A small image classifier, trained from scratch: 24-pixel images, layers 12.
Rows from expert 14 of block 3, named by matrix and row number. Rows with one number belong to one neuron. Each number is 500 + 50 x the weight over its row's rms, rounded and kept within 0 to 999. All counts start at 0. Numbers have three digits each. After the name is the row's rms in percent of the matrix's.
# gate: expert gate (model.blocks.3.mlp.gate, 16x96x192), inputs 96-191
# up: expert up (model.blocks.3.mlp.up, 16x96x192), inputs 96-191
# down: expert down (model.blocks.3.mlp.down, 16x192x96, transposed), outputs 96-191
gate.51 129:396561469547506439474532407484545522539562500523530534565360420556493551412556526469454558484609624445474486542534546567454585499474434508568579512435505522443523504495436529500548525587447514494469492487538499461544503491472494517529441488490570521552463536532421520510496555488520479494
up.51 118:543481509515562628555407533572497560372557450471467495480509502534466532485512452461513447402505508566501497531455486534490432591469554511568439487493532508498476543489565528550463538513593460618493539523445474518469506392587487514458495567514462591406550549566538592504375449516519459494
down.51 104:435504459535575466528476548498505507420621546527531544487600452451558508533435473553453419554573497480553493483437434519441523458460568526436512639525506449537481451524435571473477565433511577483474453478504476473524424586495543498544533519523396501507371490479639462499483484503507438453
gate.52 017:450505471557425526471530516496473583647474463425536457528486575446510491570497426460409515535602449448537459522482616424572476442481440487577483570448494485526479490478615541520593496582422523432469494469459409524487534533439485546517447553407439417531497520525511513434562483486460466520
up.52 020:447401514537495477517518526477534480470425480451489480472472471462478562489477473567493492462514418576427506545493458465473453446465559436542496448608487596578430455540502521399378483450423531500528493509539573528489374438557477430508402472579469555441465434558448617581396536533556490507
down.52 020:493473559560521509487459468445494564490537409497555503438416581523532442374551435534512417483555457560527426476500488490507525490502541545491461544463492531515531523428528567501463474523485481469515512511384489591520500539505519492411541360480484573462515461585532426474606575469590495518
gate.53 097:405511564552466512558484509466476544478497528551456540519599461555469487584465534450522542479502464436439444569459474414471522503441412529540479538491493483406476462496545541631468531433556491475512504504505428572555514570426443407483464442486512499588618513406537433429483520534484483506
up.53 090:441471636574502490468472513459443510460446534560559408467479443461519511540421513529597495560474436447516493579418538412579486503498500531498482461505526542515493481459615472514526539472516467497525513548426393514566500579467446458502516439486547447493474534493497623462577455488569469521
down.53 102:506438542441533464420556413402508569432532496583558447502372465557450574453445522500488478469525524496473529500455553533524500608532490553526583462441527593517525514512497518496587570579630446463520456469559566508473437541536536534441562514578445419506510419491452388499450501554522443430
gate.54 039:423448396474365585475519523471521536607557482515553459497556469479493537552638549431470460420631455497528530434541592470410528546557442519514544580461437483484468485480550505505403488500536549545550514474493515497507466460545530497473463502465519490481489422533641478433489434529408533489
up.54 035:445463521515465520410476479514530516522469461584431432501477474428453526462547484461441484461522471450539523473616565519463499493448471527462617471472534504460445469536469465535469519513542516435537510473501513394514444506496534533499460441514491465466547408499500433611474522657503423441
down.54 040:499536556454490545611594597532521491521491529498574401427551384451355531438539437441459533512547518493467407535535554448539470484544571479506521518535492450472433373447526416495465429457482442542522607539464558559538420476482457485599558400467566619509502461523508477462561506518535486522
gate.55 126:409423408503512554485440560563540489545484527480555425500577512481491570550554482531466529548468503533518505534449532560510447462414494562591486487466404529541409459400436508388435484586485499508528411552503484431424508546563438583405516476514529461485571475566548549465490473526505401476
up.55 121:480468532571502496512418562533492540515549481497426549426565577512564466487518473534553540472551578447460455503506442517419494464511500488504495524472525510420579527471650503525436511467474528455459568456488470550562484468485534496522423501447459521488539605393382440489458554521586507560
down.55 122:548495543469558573562424551508516579444468488476483552515576502542463582486536485465560472475457522435427515490432558475493470453535495427451579530554563487525511526510380516481509562474449594579496439385547542479444512508572396473496533526491393514565475400524541462445562398480504564520
gate.56 118:480473478530475533464513516530504505468426453505508517456595474444598400522536486528566466454545473450549547551466565476512521525503489489466506471432426412441520500502531543577529566474541507420450501446449429446519452555524506441452529506451455536509444524476475369489436541685582468571
up.56 125:546548484508543446513489488435520455501611528446508450517440491498468602532448474493494539505506589536473468493495435523489473476548528516459504498522544553548502520449443477494447483507526545572478548526482505507498515357416454568536522530569587473461519455522492618523508514330390515483
down.56 114:475510580468538540506504531497507454384566530532483524571601506466481562490579452506472525480416561495419547394463548549523507539545484521596509542559519484546467557526436615487492607497522579511550498509538479455504406457550603540437547495512492440549510412558518511473460532572459460586
gate.57 129:463547427437510533578488490563467521574566482527552531503524591534497533467563495477441528501544540475521523440543542505407469536446453481442500567558503554564563453489493476605543471421558569497523526401465537517492526541510592487480455545551437593543481487458481522507503472400478519567
up.57 123:542537515452576520518492552385508450377501523459477399486494433494543452564562532572544413485505453538476458465445341467503497517568480455517467457409516507462531526475476498455451521568515468511465484554533435498589482520446416474464592404511565411492568517513527511504478510594553450508
down.57 125:418508499562482479557447437525433570495414448495509566534533581483526534446484526438482574503437491494475512514518605437474532572513542451499492406475479441423538439451502443542521427483531482486512504525542598508460568456497502512521582520396365488499434492471505522450566353460564534506
gate.58 118:493455448514461455563498478500520461581549432479481546450492537555546479523494526542496600525530588522571517429608457455469500517563469504535452529472427442388576492489484521526566452559509475424479451492518484425572599587482515473510488471444420492494545567561562468547494550463514533500
up.58 115:477477558520461446494504462459497475460618449501491514532433497524533510499485511525483566477549559501618518440539505530519534530604461437578458481490419479453556502479518500511528526595529493418473477549504469510500596584439502517461506416540411422496468555508575482584468493505496505474
down.58 122:437474430490531500529485454524525497535488482485408500471493445438515546473471535497474579541541495553485565564488518434540514426453446582451524499443539477374558579515472551484559616479477457447494562386560587558479504514612510492393525512541479521525506548500463439463478443388573562489
gate.59 112:518552568597458513410561473558533491473594562562442500501497504500602492519482496631592533429569525461538566571474382546539547431598457489512451568466498524473541582544520578531471414546517555494444461501466492565459417542452464478505498489508455435533547548526465471557492519459473559542
up.59 102:515484429467484512559433530441460519542435457444515491507500525502434500436491560356462461528450481584462445496493588460480459517400520504459557438578441536503524417443501457557516602439455427487565548470482498403522545439491519473564489533555540562427445435503465540494516467468507441530
down.59 115:561540518452482457506530545527460447395505457550509550543489472550617454516621511463554441515541553441468569573495529447560493482563476531610520512466501527575472569513493516475473524518531470439562515424517471471585466511591476462483570492436464520389533452466510572458510585436476500479
gate.60 089:425489578554477514538565402463499523482546456472522506490520404463507560579490473479461478544498436518449443487532461516583459547503385403517487472436524500489579483426524511504507464591434508598522607499497440442481436532549503419473403519551522467478521550497644405377521599526501510479
up.60 085:560456508519458485492556532552448492519508505452547463548571506555545434482510564467545511455531481483537507544488555414439565460528535475479441515448447435442469478449493457415394473475580523432482476470439487478440547485513573547464546455534531569449429485472417519572438558532519393531
down.60 088:481552479485451492546534491546563467483554535518581538484501470484475540527510466424509531482562548542625458509448512512539542389560390503515619477547515506480473523493490398531549495417579516489406550467471477494465560488550487469480482454565422428443525465483561408583501502453565479505
gate.61 134:590530487477517504526469438466459447502538620422603397461537505442490514461513463534458475459504527539521507495524465477477519559518572533473573514505482522541497442431404505438496465474512498496437510546506486501528580547495446517465528427498559459461414544456571463577535436509523473460
up.61 143:383471466541539462477378473575511541526526424546441624453406450514495432536485578459535494479492493482451489560467503477490467461526474472583473513493523457502547552554636546551483512560490510514524499463482503513488418477474478502514460490454472534556568453528422501356457614520554498552
down.61 122:509487490480441546460605551517467494428426539481492478483554418479477530430461548485555470542586456513470415454579526578460573529557462506434496519507496388557436559483523489396500476478611519588575482579419553461502555539594502458536523469415512458444467459482515476499532436580558495515
gate.62 125:437540460464445527463518469581507480498508421473443449517443466553511441458427542497524466546611497507534577567426471486496530488463471462558447448451515500387524379399463474541439472502394549508482605445553482623466515498478528575515482512564515548556536564467400453549535470467457532549
up.62 136:434529460403476525511527451565484501526573423479442452530469507587517437446413561477572450575568533532571571557495512429494512424512459425517413486391509541460511329368500456478481487539468542489431607480495482582554528467425518580465496499520502580513509511459432509535508447493463516564
down.62 154:461495430427440547486448467511430469625564534437463410508490419475475409552363547534551536616533448443433511545467423481508418517404516599498463454495439404432529538523518489469477460469500496462458487483471555505542494439377488464494526488505506564538516575400437490551565512475553575538
gate.63 106:465523515474483462562493473488554565447465435521514509490532615574440509474445487474501583552551531530539453500433547479532441468492549405462472506524532563495477595447512533445502530456531524428569416453473478454504409465456513430565608484475491552407463511543479536573509507507578496492
up.63 115:390444465488471525507371454506552502443476497558476486514464494484483508447484389469530549509478443501468515540507405558522484518503512419563409522495474436487461479499512496508546449517483536543463517461488527585489497572557479515483477522540530425561475523474542519473470490451550439500
down.63 100:400566482429408594534487491529492490396491534579473449444546455511450471556476531489481582507566483531509541462492534556555440430492480484581503486490513505533460486535556464421516498550552545451482474531427533510522510501463514545484474418601403581462546475540556495593378496506529501596
gate.64 080:502541449555364439501517564458476551513527433481624527554473515523468486582493434509399540522422551513534564459534612408493571559544594552521509505469505523502502441505446478540441489495539480496447506547549458445411608507571515533518465507464388507440464502530517488471504486504561470477
up.64 080:502470505511498508513569490505455592459530484609447455519521543532508537484420555565466447539564461522510584456382563403553505524403472406512442527431469586501509480506448470408467433471467518559510512444557549460490525502425488604452469507506448519524490541485492550480478502538508488496
down.64 091:590499510442555489458449441516489470398489563428596552466528482547616422475508472446487553542466482401551463539535436552439587518478512466486507617492506482486489512516463605506546460511517494474542522530444506545463587536400473488511497519427473516474538447557577500551547571493474494566
gate.65 136:428458376506569499578541508505496584561507433477520569445556513437471507495394508544512532441538476598508486540527430522507552551511623450416538521506474525521514519555500489537549471489506458520484435433453534583431468448455449593517592525412478532501568454489480456538524461462441509535
up.65 125:533494601483529512461475444555535415529447492479490468474506474495541465473645511483484447540409543461477520461535470594500374466408426478550455481522546501449498548440451500469491542539523469526538643488500483456533549475582583474501455480545525506474500517544568558470468576487493548433
down.65 121:463527457446466465524357461568469473488489552482435505522474442470517466518455539531582551474549493549512439567495579516441539398624531447524552533494442416508523564524563479454489497477527450400530467461486507590471399499492578421571481527507481517458505465496496542526592447539587495490
gate.66 090:514646552462479477516494511535527497461574456454511461414455509505514491421420520546472474465560468574501427520450419514499511470504502513414565471532526508525442524455563431563569503538465498490416470476483485523515476469516428536507435594622510540449567427491575474542456493455495512581
up.66 093:459494487513477520434525552520425527474514505532465508500495536474506488509510522452531559497454549464446412467522573489464542502466539561602489507584529490441596488529479464511410488511586525541412480519431515446501478465484597539537562463447510534532393448475449354487465486538515493400
down.66 104:497500415408559501403527493513524543505561425475491508587432476450434543512518527507499498545529490529471522420558522582489449513483504488552439476513525473420496474416465526383490514503464514492559529466502471457588527429598504546499446544592511461506512443507526513523592532457536503470
gate.67 067:417487415581483443528464446486555499476563492516565562406471438563454420483557556536475484545507509446483519560530529473508539508423433479462519562477490553505513409424510525490557405515516568479464447621554531553525484424458428467461462561484509553445596540467520476511530477480494498542
up.67 061:530518468479503451530561434528450591546543426543472585489476508577416511446489548500418471443488621500546567590515437476533471512532519457576461480449503404472515411493496548563447448455433440534487548463496550531419481452420515539583592542491581558472441556488577423622457580586481545469
down.67 069:463428582458514441506565587581454510506519476493483503582508570520547508497514455427456455556540527623554576484436617505459475507456475400484496603422385444563543408425462428516450494542473507476509454531529403475554530466491510561501470507432545610520564545529521410490546555491588540503
gate.68 117:415494404435460429438466448488563466483564518532532568422540498489488509583520392512485593488555517520465491599452557537490402470453525459537500452563522507484440596549441526549563469507586437459536482469539516512406429426552413496450477556625476429497494543517469446559499424534539546496
up.68 118:481491473431445491480486441538553450479545520518460519440522515527544579548551467507508588468524537483433475632413486529488338483529440465449382468477566498462481555526460542480568450598547477447549498482474542501360491477558437529453467582586476354448551520575465566494482493569501554500
down.68 116:440394426498513504550457484458550536506435516498562552442506524509489405401535456452448522557558453523583488564495412413463515656504547495406527508512461552519515413483505512496474525457532507380510417525459445534479478417522434522466442455507518524520523519576529395501518557490485482530
gate.69 058:582439426384488519498441508576497503495496528392489545422549530562543520498479554454605514529477542492513462498585520415525480535504447461582430422507523452524536446652411478476555488368526486426477483507536445521488502530503496464553529465529432449499555437439443591475571461453437480456
up.69 064:485414434455473479480501552463476547513490465434499484455533585449505474465465493522520501459462580523418501452612563491552545509443538505492459446457502542600609516539525459445572511425554447442554490522434440553498446541561589396470571485516485510475565406455421494469696477468474509448
down.69 058:511394376537496542443571515523609592529503457509398473609462483476477512571518517497486491440485496535471511559477519426538461455478432538520540493592508537449426541523531518531468502450491423442524541423491531448509439401617542573559458472509466470607443563415535574485421571476480492425
gate.70 094:447501442556575504453582418574486443459510560504515517431498453659421425436553531647508560482473446510454471573545522439515456450491405519478413501518442531499606513464491549485586504415439566442502511531510547538498558566473490402467455540494515446404498434470507445500400569480464604495
up.70 089:468453378445523518432423492488486456579548491448553527485503470491499453531493415490507567608552577509538467474360548501474521476470479525450544502574530543589601529456500516477519503607494557491474470530567528454480539505515492506438475412466507597443508499533523344434526479472517523539
down.70 103:496502454520452410521501550434441487481485482499546460391457504501492444484383553576477398517483554441455545502461499498474435429549570529400553488477472421477532459533506509532476506556594530483536511400416464540485493533423528452534533574471421456487476537467452507465564483452523471499
gate.71 126:543467465485519498518465546408603550556515461580497556508488590492491477398524400462502482529437515538574431519428510503502523461361480390567583501514476534551460493495548485456510589407467467541553472434532471476430565420486429559581524546491565493551467472548555471450560512562464471515
up.71 136:573513567520535535540475522556565457524419543502532480442586441415534501564447512473542445564473477405428537468515452536554509503518509573423458554496521409553474504454491504440528483549522604424558586507445504513465554502531512435501482518479426535423469659380493549415500472443601515427
down.71 127:498508537527448450501451447544498461522524584491424513549475474501561470530514506515495560415529553383602453491489424595445472557504512464476514447489532466482587503432439535464525455455579520452478494518525522538481547440444437452482531501529500501533416506667529441554457512548487600487
gate.72 119:492499480532406449533440454562492486413485570573572456536532388459465533575543495531518528387492539566530436472386549434493485454502495512453532497469414502490524442553498421503409523574545515479520405463478430464522469478485496587577498496558541514414496500477467501512539461508571429478
up.72 102:502443557560509542522475517568511467471500631419448450506508378469601546592540579530565550482505489477500416558419432493558540496480479451521475482463424483567424517438475457502512427521450520558534452556437407485580469466532406507481532483518472446476535561519456478488486432541515520504
down.72 102:491505516515488556418550442533512411514495506432459555433467490532438499533576531469477569540506497427488518573541579455547471435559562574363470494451515488389448455439528548505479535585567422468513488469460570492534531477469428408431580539447448492578370549417474528499512521503522552565